{
  "encoder_activation": "relu",
  "encoder_conv_stem": true,
  "decoder_block": "basic",
  "init": "trunc_normal_002"
}
Rows from block 14 of the encoder, named by matrix and row number. Each number is 500 + 25 x the weight over its row's rms, rounded and kept within 0 to 999. All counts start at 0. Numbers have three digits each. After the name is the row's rms in percent of the matrix's.
# fc2: MLP down (encoder.blocks.14.mlp.fc2.weight, 384x1536), inputs 896-1023
fc2.121 104:486521534487506514534475506486501496524519503509539471502498489500517498426511517501474557458469466499493474551484473551509531533556502492516491493515497526525468492513493484545508523511509491510492476501496498483481508489470451487544495485509514466513491509508572507508481486487527521526529492501493499514471457494515483487507507499485515518487486459560519543500495534513489518525534
fc2.122 103:501497483527489503539485531508532461535518487557502515516500468507479487493503474502502570508500519529424506518512525482485512552479529522511523508507491525532466495498481510499499521529511487476512507467501531526506518483478476448467528501498493472506513509504565538505544532488482517489471510532468455517466462461500493475509497510476488491469502457515512510516530457471485515505480
fc2.123 092:477513487499469498516506481493479488465493488526543512503503506511503480508480482495470476542502493501457463472507493496494487434525521495532533477482471487500499519489523501469538523531502491498505511504484447496515505508488483502514453518492511543536526473448503464482511523508485520486518514515525483497505486436488485540518505481506483491496529486515489473514486517519520508492468
fc2.124 264:510494502493494500560504456488520492532555509468529462441449513515493504493486517501509607490489498483476471517497493451467490534505501422507512481512499488498511492507484489480498491485500488483483499499486496494504508495500474512448499492510496507487499488476485509487490436496502523519500534466506496506519508495519497489497488487491495522477489494477539487496483499530478501488484
fc2.125 117:485488526495472487567494514511517514573547486468521488504477468490479535496544533507519598467495525505404476550534509493495522568510519496512515485507530509529524526525470494483512484491540498507484485483530509475499499526506448486523486528514495504492477524468554473458499487513510515486518537496467500491531511465465541513506481470456521513500486479506518497526533523518502471517496
fc2.126 100:503495518505545513484481531491491490515502537555488532490501514502519518558534484479528451491501488507524482550539506496483494525489487475522525489505489507501490502531551504476479443522481474509464479463512498513524505515499494424467514497527477479495464495472488492508498502519521478547481503508472480505536531512481461469491496492541527492506482496495497521486523503535452523501455
fc2.127 112:500519525497500486459499479504484518465471519527476492488493508465481517500540473469539410478504528501571539476521519505533534408507502518482503507490505482445476499479533504483514482495556525488532492512515535510515490467499533509515528488521504498525476491494447485510514491505506496445467497520488470491526475515517434506482530474527521511487488503473513498499484471490489497493502
fc2.128 107:495503525526502500545490476475501542489539475478476528511505491499521476492482524464480587504490488482472472479473505520457472521494506531463513488516518530526520519509491468503498541515506518517501509504498502481494492530473472505522461491498546482486500515482515557513483455505495468475506492516548499468496514538522548479486477457488472505547481463580494464496512524508501484517490
fc2.129 092:469498512524514479455481512502477462535488510523465465513497529475497536491468518485508447508501490487516469525478530489494509497514479490484526505498480493442537471497510521483474465518493503493475481474461485469526514450500522521459514479520501493518532470479462498524490467534487512515452464492506464463482512510517449482465508511505505488499486510473473490505497525514507507459493
fc2.130 084:532515476497518487530474502514549538440550531502497499486512507478438518532479539467497569522520485514460475472509549515507528450524551528508515451527448506472475539512494507514474457480475471449515492472487542522512512511481484506487491519525555496466513503524473504490470520457467490510490492518500515506501511482474469474476459507527498525491484498511485511506520478513514510522477
fc2.131 086:490553493539482497467469499501496496572525496517515513465499530499527501467534478527508489518469510494526488514472480456516472547440510486478511556502470483423506472489485514495506513494481495505522482533549513498502492454481522466452511494457545486518508506498472503504519514489488506530530505489488514505517494506493494518473515470527513506469495494500523487502485491491450522465540
fc2.132 087:529507558511474502477525525524492519524477527525482445508531496503502563497491510505511513469504470488503479508492450526510465477489501518471482511535448477487466501458488536531528510511483482578523495476490519511526464503526517493580496516513510454576476521488503463484504532494507516515440469464481483506506519509525497522516532493550491508478530497502496462454479518536461457508550
fc2.133 106:509493490516510506490483540477512484476454517501514497518516521501481520535523483484498434487441514532509485472530489525513516486512496489508516495474488502487524505512553488444465485485515492513512519513536477507469503528530496537519536478479519542501468466525455515501505518501515498499491516508484531482495478538490451516490506513466500520519475510431499500493460510502479493491474
fc2.134 088:515510537505493511556537521483530468477517486492532491510474499530516490490505488540494568523514470510530515512492532471539495485495502495532491485497487509489465489492485498486481473531476530532526575487469545541519499452523461492529464507459508523504519450498509526506503538475477490456520508441499482521468506465508508500491499474491505513492492488485515486467518458532494509479501
fc2.135 106:521478497464497509506485484546511507454551498519547520491493463503498494487490519487516567555504515501458530475497472503465489453505481506509475490510504506494536506534496472524441493522466497490521527514494506484508497508562457429506517480527514503482519505474488466496495495516515482457505521504475529483485464485507480516522517509451515504489505502553517509463479513499498488509472
fc2.136 114:501464501500498500537491481487507448548575487469538502489490512508506511519511525479518630513509493497439548518514492519475495555513511512521502493497501470521481509491477487498510503527542528475523526491486497516516495506514459558471482500483519483507481527497466490503481505477551501533504525459513460504504512522493520517493515494476474498491511492488528504500509474532529524515488
fc2.137 104:481502487498490489417467487465486477483465501481493476494495494493528482510459469484501397501549478488580487531484500485509496512513496500521514495486492484484459509493501524490496499521536460490502496483518502506481516499496528516507497485526478505499477509489450538508506459519506508478547476491526477527481523496486494491488511501490505506493480493440531501509520486466492494499506
fc2.138 090:468519505481495486496462540539459521470514479536491500518500526481475475519475472513485520465462523525466487467479532479493514492525495481508487502500500551482470491495533492489522506549507494510528500487516507498504505511477487497482527547517512511487524509488499515500483507530486495459498523517504507467506496509514472536552471483495529521470513533511508496516475505477531483514532
fc2.139 088:500502475510508528549425481498487473447459481548518517493547503490486553530472488495511511507520496513425451490527522504520486453497516492493522475508491516474529487494501509466466560485497493503474485512509514504453490455494472450491512505529536506506498475474462494544545517535487512484514439490522497503508484467478538484493515506489473491505461517482474486481480522521519464525484
fc2.140 147:481498506498500540565508494500498517579549505482506449497475479538478473491527534513502635491507489480459446553496498466453490567492498467501471468505488499495514494463506486498492502497484488480508504472484498511471504496508460493453501488489503505504506519488513487511503472486521497549506497491522531493532516506497478510501487515490510512500518494497532498491487527537489505473508
fc2.141 084:486507532525533463496556503493502450530435510502493484524528521508498483496503502490510463519488498475580492476514469504517536511503457477504485499504497464513500538523510465502432538482523540506543543486476479481506519518528496476489516477448499494469469538476445498493531464469512467523501518492494511515496471509493462506519528516549484495474483518463540524435481547531509522498557
fc2.142 108:487475508534443474423508512534511515432454522488491483498511537492498520523484492491505415445486497485540492439464508520502478436538481495490541517491538519473465497504544486505514459451463491492485498508514510503507521520503538531513489517478496524546487533487543479486491526511554491490489517499502509480493518476480485504483522486524519457487475498535490479492511494451510524496501
fc2.143 086:510454530490516504490553496498544547497489459485457497504497487472487500497498540474499458506538512537508482513470531462466466526482492537499495532498476517459543535501547458458523518497500484501471529511514499493478521484486517499533524553501490538507508504498486511437498491536484527473451492509478485492510494466463528528499497480453515513459473499486504541480470481521546542514481
fc2.144 317:495489493496486507453502567516482502432461502510475538564552491480506493494498467498494413506505490526497513461496491549537503442496497586493492523510508503501517498504517501509511502515510511518508505516513498490520490502503489485558506508498497505500487505518491510498500557495502503477502490517482504502475492508488506512495503497500497466507496496515473505509496495466524499545500
fc2.145 089:527498487537556505471477467501494526470564498544466511528499487477506540497503478539521523511536469492502469506523506520495497504511459493500485477529496446525517490479504522515530533516501488504482498512471510486482509499476487480501484522489514517477450509486500514525495468474509524498459516479525495490487541516474484466548485502523467496483473522482507485471503492519487492491496
fc2.146 083:520497491448541469518522474496481484552510476450498496445479463498485514508492530518533496455480506475511539470474524519516460469464498494520500527466474495497494491476490555505473488488491502477514503537488487495497505496505524504477522524470477483510496509469496503468466461509481524548554453500472523542510540525539551455491515521525526544494527527475507499484500505490498480521500
fc2.147 086:527496467512499488543500529490489512499515528512510504529527504490529498503489549490520530495500530474538529531526504487496522488494529504493494519501471454497512431549499491502462479497486526527526551460535527487492485490503496477500524493512500474493488519490510475477455513543491501472499488521489498525474523494486471478484495543499480472479498469512500533514454448531496523503539
fc2.148 095:512516495483503473542495478468487515483551497513523503491494492481494539516469497532497541518529534461446458480527505493500496475518486494503503502521501511494531546494444480465481494523503467502504490530519494511513504487489469459526514538480557490538510522476425495500489441451484537510533479444457465515477469481445532462482507497472519521482516513459496493522512501546510521470481
fc2.149 118:504507475485492497552475471468528494584555499516520516501516495530497530491499484510519617534509511517461512532481499485492478558502496510493512487497496438527505511481466509471494477499485454522512505495490516494483504500458457497493518483492493499534491481481432541502501526507510515532501493496513523491547493532497552495500510498460485502503480512435500510494510527512492529502479
fc2.150 099:482492530498514507526504519462508465532529526525524504493470516487508535501504501484490559494509513528487492515504514487516505523517537492488521509498481534513487480542461475485506523501492490515511482494518507529517507502481470455503442491507500494495486437491521504488480519485504515536503488476489504481510468519528495519516511505491533551504476500540478498503491510506480508522496
fc2.151 115:490502527530476529500511490487528494522531489469511491526477489466507495535523500483520509500466494493514483527492502502472506528475508526511536466492517520473498526506543497523499485471542543493477480502531509503500506488516521496503508554499481483488524445472565514491480489497466489514498485507526492502507506527478414506468527490499491495515503483557507473518474531548495513490530
fc2.152 105:551497512519535526517528481491479479454499484486492520499499531496496476500515488495494518518506460486514499467504499511478456475522472503498479485502467530529533504531452487520478518526483493479483478517513490536455517544522482469491476483484518495507488512452536504479504486491505501460490496491511519519486499472498546498505497498516477484516486527561479476473494502499527480504477
fc2.153 087:507515497504493493469481524479479483477463511463480485463491509492506513488492456544503431522515565466527478527510487535475494522474491537528472502487534494463541518517497507479483532502470531501475473534521518524503489506535541507455469493487512524505458490523495527493510442499523481474494546497520472484513484484512450518510526507501515464466516515501490503535512447511525489459526
fc2.154 083:520510541511494530501500500472457512499527501522485495506510495487529503488548546467494472481527488525501499495532456511512519461504532460541530513494496501478490475475475515520510523488478479490488499528462537521545509500481497528515511447550524525508496507494457500507512523453494508532517485476510486533454535498494465499514467505527504518513490509516470518504485490527514460494557
fc2.155 093:482544467500480504522451513482500501553504531526553504475513512528528508494517476493509563495453503451480529488509531507517508491465511505518507499498537484505482512511536511536518514511517531463461516513497496510505533508479461471467495532471495536467511520483477507567505509484460492484539506507522491503472561521496481500493524509500504534508497494469507489499494504484520478514488
fc2.156 098:491490496496519470519504513528518513443536514482555502453488528491487528487456499518526587467472535511471506504499495524522528448510496499495498482497498495474516483486513508497545500474530519512502491468500526523530493506519484553499481468501512496467521498516506516460491479509503512503493499497488488497507532533438487496477510488469511514526488514470498490490483461492540475528520
fc2.157 093:504485487475496503532490471479529496423493510500537494530515500453531507499498556512498557501524518499477528478485513496528469446479509548502481486489502475438479517468518550474532527508527478503529520512487503515483535472463441459553542495528522522547501485528492518512481523550482505456500523468474526484471492537511426475486486510531493522530514484493478516492504505457509481521483
fc2.158 112:470479485491537528559519519488482479497546521518515483522500520500527492548530524497505595469491508507449495529478496500482506544465478490503477462502499492556504520479451490492514462523502497490504478508490503510518471499494486478488471498502493501454499522455461495480497489509514500495531489479530502499490526478492521474474493497478471518483474545464463516485498465508486500495498
fc2.159 088:443532516453480485507482528462522471464460475502509501525519521489503507528488499509501510504513521532478495473512465522541521454521521486484519539496489455492517502468494495495495526513521447536525502477447528518501529486500463542495510541462472526487515508471482507520534536502498462469500505501527506517459509465479522513520516503503513498554489465524496454502527477497505490542469
fc2.160 084:469486549502508513509452444511518473510512474465487473482474528492484471499472476492524506491533522540486478477463500502489466515509470472486545535480493557535535498510538494480494491509517510504468514471459488491524526545470496509499495522516475532512528479457484495497520480506465493519460446507550489518471477485491465475462461525520504548486463494477559497517498485471479487498491
fc2.161 085:454475534549474514470496488505521490531449518537496504518526466483494511516492490504448520524516501545537529488526486463510513484506485517512557475520538481491478497482564495515476481480511470507491508467516510513481505469510500526532505512526500451446445529481490525514469482496499485557500498550526538507510499487523510473530510455517464474476492518560512518536493531511504511482505
fc2.162 086:482507472465489494496473518474500493522486489505482510487507505521512488507518524497514500490473500434494500463493492531494453481520520499525485472440510526488555463481510492478511522486492518487496491549539468507473500492487507513450534474525504524531520479478529528453499506540511501479492502499497477464508487463497485492520493487445506524525465521552459482492524492484533468533501
fc2.163 090:498505516499506496470514511498493456434518532502491490474473473473549494492505489456492489516488475539537504509509469509487486481475536480520577487512501508509475482514545478526506465524500501523521492487479497510520504515540548484504546494505485525486488478464492542498459530509485499433488492507513511470469504481477423526530522488513500473535492505474475524492524482470517479497506
fc2.164 087:463484485494503490496524519436505512484502496474488519515508496492502523515502517482501497508523524517455504540498515497512472542489508483506512489492502527502475465523492487493440480477514512476424485460520475518540461500505460466475516522500557497471510522471506526515486542555521511513464504481488484516506513547501486462488517509489455493470512473513490467499481481453520492533552
fc2.165 085:499456482471481488500522538469488520479476487549522517549466517508468506467514487443475510515508469470497518522500500489514499523488505517498520535454493457486498557507543485452481500513504537528529506493523529494561537502474517496513482508488545449522530493487478525496548498475510496534445521516487532512451511497472533451470515524508490510483514455526522501513478458510509480446462
fc2.166 086:478472487504476484470511522480507524512488489525516541501503523486501469495486472478483461469507473509471515492502466490522468461535483529469475508498553528500461470452520514498499487497467537527492520467471517447519477498497541509493494499462500521535519456463517475509495501534504510505523453452530556511466514525541474446524497489463477531511494515511521524487492486544458460515540
fc2.167 086:513482503489458502462546513512500479541429510499498519516451464474502474482535549481490499494525523464498498501479498513507467503513517517475476539446506440520482496476511457479429512493502515461533544506478549532480540461471525530521484528530499494498441498492471500503487495511504441496527519502496479518491523564496507487534525501523461463473508530480504486542511505513462495499475
fc2.168 098:511522514516478495474513507494503505449478513529512513491483504480515474484503524496519446477480486518528509469453493487466486465492500488506487457509493497501472506524449483491483495537487493514503491488505483480493512483476509467512441508544510499475499492506446510489521506509530505493524554509521522501502510498486574465521494515463513522474490496459491546475472511530496500487457
fc2.169 089:453487451520489529537474516520475482489529523487526517493481518491475478508514473468473567488472509478465519498457491495514467479502528489511469529513498494531489545516512453493489496491431534516500483522519516514491519511487514543463471493514479482485502526535502479455467520537478469489497495499479522463515482505461478440530499493510527518520506541500510531511513488529502481491483
fc2.170 097:514492534475491517498504440507500511559480503406475505486497476492486486496487478521477489493531536500522533522494530522491469498482544541521479450508453483513479469528501516488482501447512486447508489523505510462478503464502491563509494512511501509471512500523540531506470486491488526541464512508490497527471489502516547512483489522510483467489503498529510522506551527485504514510515
fc2.171 084:496504492483494510534460509510539483485450497524461467489508477518486467519503482506539499465486496521491523508487542533506464457499497509496500515453483539444427490468484515517485530537491531500494466487489509484497492519510440443556459498530474478495505510546498449516562513536542482510495525548511506481507478493487560504495508481499507475517478502497518528503484483542516490513528
fc2.172 099:495486495507518508516496537484505483424508478479496522497495519498501538514464526508508510474516549481494504458514494499484494428517540552522493510493498508493519480523502531483510511500510485513488524505509468516487510519476477478514461516456483516501558487530447509455548497506511508458513463502505490497532492502531476494478499495500483485514477487475493471513482462483505523500486
fc2.173 109:499510531487497499527498529507519533500570511456473475504517503473519469482491449468529565509507500514487509479498476466481482543498546504536515474483537530468511502493540506516518510452520513500525502451515487494508462505501506555490492501477515474522470512507597524458498503493496476518488458503506519501535514506510486489468499482527531520520479518569503446472474503515503512516536
fc2.174 095:528501483451472521477503482465507495552478523473516495502495509508506525499517482506452460469509476504525483530471488522479541507492504511477502478504515466556517501509475514498465487516561504523546506482496530497475547497536515544533491487470537454449544492503460506507503549477471500544463503534511481469493519514450483512488512500508536492522520450487489499481511512502498511541498
fc2.175 084:498502513491522509504478483509491527506538498547478501509459521496522528519522496514521549487547451480485483529494498502498501509506464503497464523462468512484482508494504511499478501529495507483492514486489518548531515504506527506520515451514564509476462534476493509500538488493502505532549504506488500486486520513498460504561545504470491501480496491460524518538493540456523509537475
fc2.176 086:499468497504520519531489465502478490511541480488495506475490481495535551522478501482474525534465529496454502452506481478498514493481500518511501496490490514533500500518498488484460484531452481443450461562499521533551520518523532501485506532481481503504496526514479483496462525524478493510499545511523556513502535536526512499465477492519496476483499473519539527510469470467520494527507
fc2.177 122:481486468542492532578466492502530507618524526493516522506475504553503473501496501510519542480500494496410491563491465504501476602481478515479510500495515509514506493484528515491518492493479520504514506511488518485504492528482484521527494494522490473490524523503518516489525479535497487581484500496468468509532502480458514509497504488487498488525498480518505488512498508497486479505500
fc2.178 095:489538488512497504507503506481452516459516504492483473508475518516510482510541503467478570532489520480478501397524508490519498412538484481515493504509473507547491515483533499524490495517539509526478500486498464502527478508505523495478456489519476553467471504522457496488491502487513482478494498476509486479499476504511489471519481534501504502483505474508501470512487479476561511520490
fc2.179 099:523467502496512489515477485504472483401508514541485535473489514503505524516514465485512491456488526491488524496465516496504522431472504525480483510534482513505495481526520557482495513506489506494525482501525478527486494478484507485485509482487492522514511506501526502521495496550514463433482476458504487517451475480481483478498494510522498467530520470470473534497492481481493512509493
fc2.180 099:514485474492485506473481502476510531523469504482548491484455483465540495506541541503477424511509485520585493516503490486458500502496529482515497492495474495494494535508499521465504462482507481489505500474467516473497511471500547538491532490531516489490476489467486494495482477514508513462483494478515516486486515466509467509459559499501520480506508466456495479464491479499492506467508
fc2.181 087:479531477533499503528515485533421489523517513506502533479543520482526536493515477465486516500499490516498486500529506532466493512516516496493474550511482534502508491530482524528447502539520481488518525493496476529500549533498497549535506522485499512480520516500502495492470494498503456513512514510496514512473499464514497466475535496447531462464489504541502497518517474527454480481472
fc2.182 139:493471485490491496597487486497507504532553491477533486513493502519511492496502516472500670496512486496418511507532486498539503511509491518517503509520519476503496507523517499481499487508511470498513516516514491520491517490496441519515515529499492505490451482503490469510484509493519509532492505478501470500500509515497505525502511475523488513500487487471505470489496509515499510513506
fc2.183 094:526504518514516518457491508481491558523494489510509476508543468479493511488498478503485447490518512504515481514495519485488531549509516533522494521511509507531505515502476484484512493497475501518476518487477530435493532493531490479475463486511536474495507502537533516452494515507513530506509469527523515505531471486516524486522502486485485488462491489540488476519460466468492487536530
fc2.184 106:480492474485523503561512488467523493608548515514527518454470536512477518503521498516531572508508494487450491520495527524522483558476510513495495489489527505505481489525493521515494538516477484515506480484527508516495529516485476470508542515500500530549481493494490507509527519520466470538498498502504504496500468508497515486467492502512514498520515468501539460476513503500489517489494
fc2.185 089:493473513525515512509517463513546530498527518472499501483507482530498517519495512537507455520509559523533545471518510498530473485492558505498502511525498541524507517551501493505498534483473460501474513494511486491483521465499508540518489491489482485506452513480510477477534517499507532484501526507500480512504512511490531471500503486500514503503528462501465529469485517516507545487497
fc2.186 085:522544486473522455489485497516476524494502530534501496480481549508517495544497450515508507533503482505498469456492495567517454515525546530501516552506518516482534511495510522494492484501513494480524495523486469469508502471486570470469525487497488491526535513504534536471463524478497500542542454475498490514486521522525504492491516505465480495501533486528480445533529551515458495486507
fc2.187 127:491471503494488515524496427507507521511530499479525477455465514517484497501476545521519551486502496480539494511517512456483511555499504482505514499509486483471500498485557489490483493476523485459511492493499527500486491483526495547476524481504512512534507478508457479477509450529500509498497511478493490505524503512502458509528529509468492516479477531462485472488469509537505493470492
fc2.188 100:478525475486544514494503535483511509427497479488536516508515483472498513524476492514518495519520475501450514472501507542537505417494527489505534484490498514475515505475491487496495476505491484531517500490482523500523513471503500509500483497480534532509505500453462505534473480484478495453476510521525486500478493498499547472473533495505526536530504511503504507480511475502529493500515
fc2.189 085:515558510504522541504512489499524510526508470499500512508520534529492528495539496499457514540528511503460475474555452530464529502475494492499525511529488514500494524495502501501487529459538502488489530519506517490489500472488505457471473517508540522514517481494490521514487456490471526486519472464486495531475497505480503428505499535511489527516410458505508472492518520466500501470504
fc2.190 089:542490472504494514508502485461490481513492524464524471465501450501529486496478501456518509506502479497502492506503454511481478510510535515476494499528522512478550529581448491540507471491503486527488521481499501531488488549511485578479479492523521479546521498489516477487475527490538496533457491444496545489475497473500513511458482493514489496493490479526460526482543473513497481551505
fc2.191 087:494505502502532539486494519513490460519516571469542512508461473475484534547542493473500418494532504515473503457486531510507473484483547467500483516512532511463484502516481488517515488502482510497539515535426500506478526494494459447506497498471462499503483504478465469514549492502509493498524533483518529455501477480507476499546474468529514501522452438509503483512448529468505499510475
fc2.192 116:530504510509504504461495500494474500473457493495513468513473481454480500486514497506500460539487500524542526494494511459495512432490495507496469483509472525461510499460584526511510518487526523493489495476514485490520502494525519531511496517538540531512496514494552493517496498507526489478523482516520506491489505539509440512528505498538509486527510475556508523462506474488473509489500
fc2.193 099:485518490513507519541511547501516516424517500481498562490526467460484529505481550493487538535523515465503513455529480500543477455513488524473487475486507495569494513481487503506521481468466569536518481496526485490487480484499477505455482506490513498500482544505535501496512549479506509468486566566467474508478494512492519495531499527508520505507505482477482521523517485491508514536503
fc2.194 090:513541492468504486473501511515503526475496564483528515517500465511465446500495467510506502540491516480502522471462495524510496509517502475525487514539514530547504475497447513555546523465489484484469504500523542521507479474522503518546512503485532483524508543485560509510460525492470511466477489530456489490502461492499540523515504461488472508484563487500500510504524477504532491487510
fc2.195 084:470492539477523489478509482505532502548494507519542507457505471516547518508494469498477532502503475483516567473467487541536503516501479507526509505505510510498522501461488496503450471482536472481490501481499481526482539498485491493471492466506522491527477532511498550508457490545506535464521549498494510495523536507468478490463507492510472468460486447471510512487505488509478467523515
fc2.196 086:491467547506500506515465497514507511452557519492503522501487518515485505528468505516509524462512534503517516529492530494510482483471484472517496499497510510527542492490503511520457519468514522483464462443501500504488510528470492496478514483502510525454490536479513526490542533446489477499526535477490508530522462496480526533500483512494515510500525470470489472507469598504510495567469
fc2.197 127:514499530510502485506506512502497509518495498568483495506505492489505480517521467486489474515446477471534509499485497526530476489510475491489538499526489488529516527511396506503490488556489519510519497479528466491493522491519476446496449508483493508524517564485491510540514495499527469517497503505515500522481506487510578487480462501488466491492490485525506520502539522497511492479532
fc2.198 117:500519487493510481551530519499514498582553495501535490522474500532464495528482535492511578504488473508482511533506530494504494586510519502469512554533509491507461546492546536468499495487507501497477493526469526501484532489497459563493511527511474498506530485479461508513518515506481481515490466517517491498548506511509495461518500497517506534490505482486514491497524503536477488502504
fc2.199 091:490500536531513467467501453517501495535430487523492522509564498500510496504516499502515455509458466490530518512490475482537505527510496526496491469454516544491506477529504443521493499535514507485483508484471487514502503514465565500499514520486474529544512492498493472452448509491454496543486502460486501506480530498510497474487510502504478450515466455513541474506481535500515510474490
fc2.200 097:492521505463490497445495512517548478578455488505503537538505502526509490475498500471532464535489515488531496515459518498527508550484523467452497512495518499523494548497495490526558476474510478544512466542497549478485509535511520474515500477495482442505499475509533516458502521490466499559474523508521504541510491484492543499510526543451461503513509481536521488497459497512499511476495
fc2.201 085:532498465507542540480528519469515460498484459511461492512508527516517443509528486544532539510505518527503531489541541499482470501471518476498494490536521512500443492476489503533529501504522502520464487496475530499486510504503540490478543482497457476508514489541450496500483550494519474513499496558473528495500461498463507472514553509529470479472511547498470456508528511481500492505496
fc2.202 089:462504501533492500491466498466490523552516538496503513504560471517487523526490468575495486532482513511507494489465541501484451517486520512515529511483483475541480503496477453526527492489535503461495512522544475555537524537516512492518518487517530490512517507489519472523494560494527509488492529543512516488538444533467471504546464490471517549548519487499473498527449540510461484464474
fc2.203 104:486461500508482528479475517508487482448482492471500498505486510486533521501508468468515480499482486484535539500503520494464526452518515528532532486503452467465514497501546482482523488505500483519476516496498527551457497504528508573504495515496520524462518489497456519514525511507525528472485504503490524525497502504523439526495517504541540503515499517466495500504501500521495516484535
fc2.204 090:505523456480507517573510535501505473451515500492520460522484481491532516523474505510491574507521496502439471460453493493521502505509484480531521512493545475492497550497475511526507529530494495495492529579513525481469491466447497468502537476491494538510463494504484466499503495498495497502485468521520473490442508519506460515520491500516489503510508468521460497508481486485539494504529
fc2.205 131:480532515497486489499515481524487497457498524472479525515530492494481492488508502494488498509496505489487513489498502500509507473506538496499520508463551488420488473498624525526525541490517525507491478486496487493496480503468502559493542512518506504504504470480535485511504510504473514494497509526479491509515511515507361521493530512544490485525499526537500499486452500491520513498509
fc2.206 107:495537518477495469463465531500504494488464471547474534505502497484525512504503455478519433533496504529507519479453519533557501496487508487510516514512501495459487511509543441481490500507516491548488542502466505536471503506517482475524504522517541497493513529489490485494484543486518482502526485554504489506472468510504473462495518515525497507552480519508526507476524506469497480510488
fc2.207 090:547491463498486507478499470476505493520536530497510507527501497522501475463523529539549465489510485536505527488494505538495503531486510486528502514518467474468514541497531479501492505518489502457468509529425512471493539517452504494486500443502479529475492486486489535496488472515478501496524511529529509487518483503480418501487448503454501511513541523446483489481500506444504530502514
fc2.208 094:482475508522478433548488479529495511429494490514517502474510524516493451519496518447507555509513507507451548491486516487524517492505499513464516475482534515491487481538515512496477516489471478532506499482495487506511468480502446532507526463481473484507520497512520526517463525515492513464485501488538520532507528490492494537485498469527501487499489545516541459522506503515518476507501
fc2.209 099:565472530505492471450502509535493464511454526469431527474501507505512479499481502502526451440491491510563492513528508540515533507506502503516542514535530503520472502483464499474482485505507545485494488505472543473502498477506547527497522485490513502485521496497456492500477512540496493535514507485486491516480519502524569529497532465501512455519516510452526461496513490499500497495520
fc2.210 109:530492490504500484443505493518501504532460504484486498502537517512502513537469473526503379474498516485567517528526490503515490471481512511493485484506535451480523489486498513457515497482512497527501513507490536502513500498500550519496490498504498530530517488464458486466500484504517514482484460515500482475492521531496502502527526520518513495471523525447501514484471485499503524485506
fc2.211 085:563525501504490511517478471569482552413513520514490508518464496492503522492474517478500519495485458488491511527491483489461521486502499497486490495499533510482507540482487536478511517507510556520498447500484533496507542513501498488483474537505549501498513480472480543496496517503473491520509500524545520523475476497532494453479495455488491520501537475449526533495545533520475541508485
fc2.212 094:477515464490515505499572491459498517445559503530515496480524499472505505486515472513493555479547502564451486489468467496500509451496495525532442523450512567488487506515487509528520511472490500448500487492497496519540507531514482451526508517561482512516518535518484477475510507517511529452494511451494515502495528522525536555503512512461511481511479513516470500521516493511474516527540
fc2.213 089:516494495501491520552509463521468524492562497528507532529531496471523480482520496515496568504441485478437508477501499487493485452518476503502444509507481478556474483497480505510467481520481501520480478497461517467521523469522502506510508515541567508528526493554493486536492483475492503469493478515483473549484551471448514441480483511457489498502487466499530550532502450491512529531466
fc2.214 095:515482477482504499579485496467499514489553505486520484480489544490534502491492471488526540523466504477467458530509498500501497509494574505519475498468515526548512500491504549489497494471514495514486475475508509467481477486509458507499441504477523511458509461530535507487464501491460518512477537467519541544470474491462536473510505485534515521488485518564480492485467504466539505511506
fc2.215 128:487526507533489520416497478505501513455400499512460500489497504467483519486535475512523358510489514467629522507506491518474524479504474505498490531506505507505504486499496504534509513480518512483506520511535502493509509506496552505511498513534488508489516510494556509499506496500509505465487494489480478499489476505490511491514499471489494488512509502482499506490503491476524522510512
fc2.216 125:458511481504520519529521515461505489505529500525486496517480472491486473507497466504489523502508482489523486489485488505497509507496488523518497492522489500539494484497388480504512498520514531476493483502468519475495500496503506432512444522495492495505464497508449494487499499518493508466499509490492534471515532489463623503473485496433490502527523493492495506507529512522511512489485
fc2.217 084:516496468510496505483461484485559455510515470492515475521469476485497472486498502514507473515498513480577524519463454476502483478500503466505428467498491533535491516484454515475535545446531560553455500478513530475483465471505475529488472495474495500509499531508517492500518536502503488465548529480557517522481514530488498524468510490511491473459472509521477517534500518533506532520538
fc2.218 100:501474503534463480470469505534516506569455484491474508507529464503516516545472466511484411494502515507557469493532499483496476577465497511497493522477499525512483471501506479478502505537488501512486520487505476495521502491519503484478490524493454490502523512475527548531513549488516507520517500521509529517530457494498488499499448438519481442497473494527515531494507523507498489518504
fc2.219 084:537450489528455468514580517508480523536427488561532478528506531568461444469479527467500481499524501503539484492519512501496465515488518512512492481494506509519566511518516514542545524505521493487470522496486492477462468420464485469504466473486470473541525488478486546514514471502484506533510488534523479512510528501512481473508463486498506498498492444496525543517475493528482520505525
fc2.220 097:486471531476481519449485492467549477495489511547517476519518533543460534505518485489498491507494508464551499541504481494509496508501518510515495507508488512477515481475474524485500497546486493477490539473489513498519475469497496496572476424512535498488492500508537517502466497490524442530503514485484522478533511478514547483495496520480483490466489482514520488506509515524500475508491
fc2.221 096:527588509494503474472543493474507479573479485517504525484495476475497502457492474507524491513500461465531499503507494508475465556519460475526440504481489507510463519492507520529486476501517528532503503524502487495502521506511482440489479516532511485455472487554512507483509517520439483524475501482494481490481487512471478490518464498508493537467526503511513486509501516491501536505474
fc2.222 136:495496518490489496595509495508499483496559502508543500502500502527497476507498499493463630477515480516386492498492494488486537471482515499505509524491524498499494495502529489488484504503508492499539492479506488486452505487493430525499518501496511504504518484507478510507479509502492514515495521512496502496498517499522477504469502508500517517503540498485524484507502502501494507479482
fc2.223 084:520496480508455491464472471504499517515484533472525481496516508513434509556498492506536489516481522504514474474470509535442507504557471526489482558537475469490490450492472492509480506541517485480465460486522473472525460474488475538461524529505490461480509536526531495486524514493502500487559518471486506480497470470528480511533495520484509523537515485479508501449515461500534466492504
fc2.224 091:471483517494538509501535484497448471482513475522551524490471497463454487465493508500513517457509510487492529495537513528477524461519496485468477479524446553483510460475455497510477531576517490517474484479462490496516509503505516458473485500485488516457511527472530510560457476520501451482463481520536501502494483475542508505560491462483497480493517476504510505502525532510473495480537
fc2.225 094:519542492489492489452509548480514468503501508496436502469505495496455492483502446499507404490499486533506496515487483487489518493489515497508487483491484542534479512514460498492535539472499472535519493531525491458510511490503516527493515502471500532497519520505510555516481520494522457503509535464454495482512471505503528530510486487503521505489523507495490489464501487475458487511521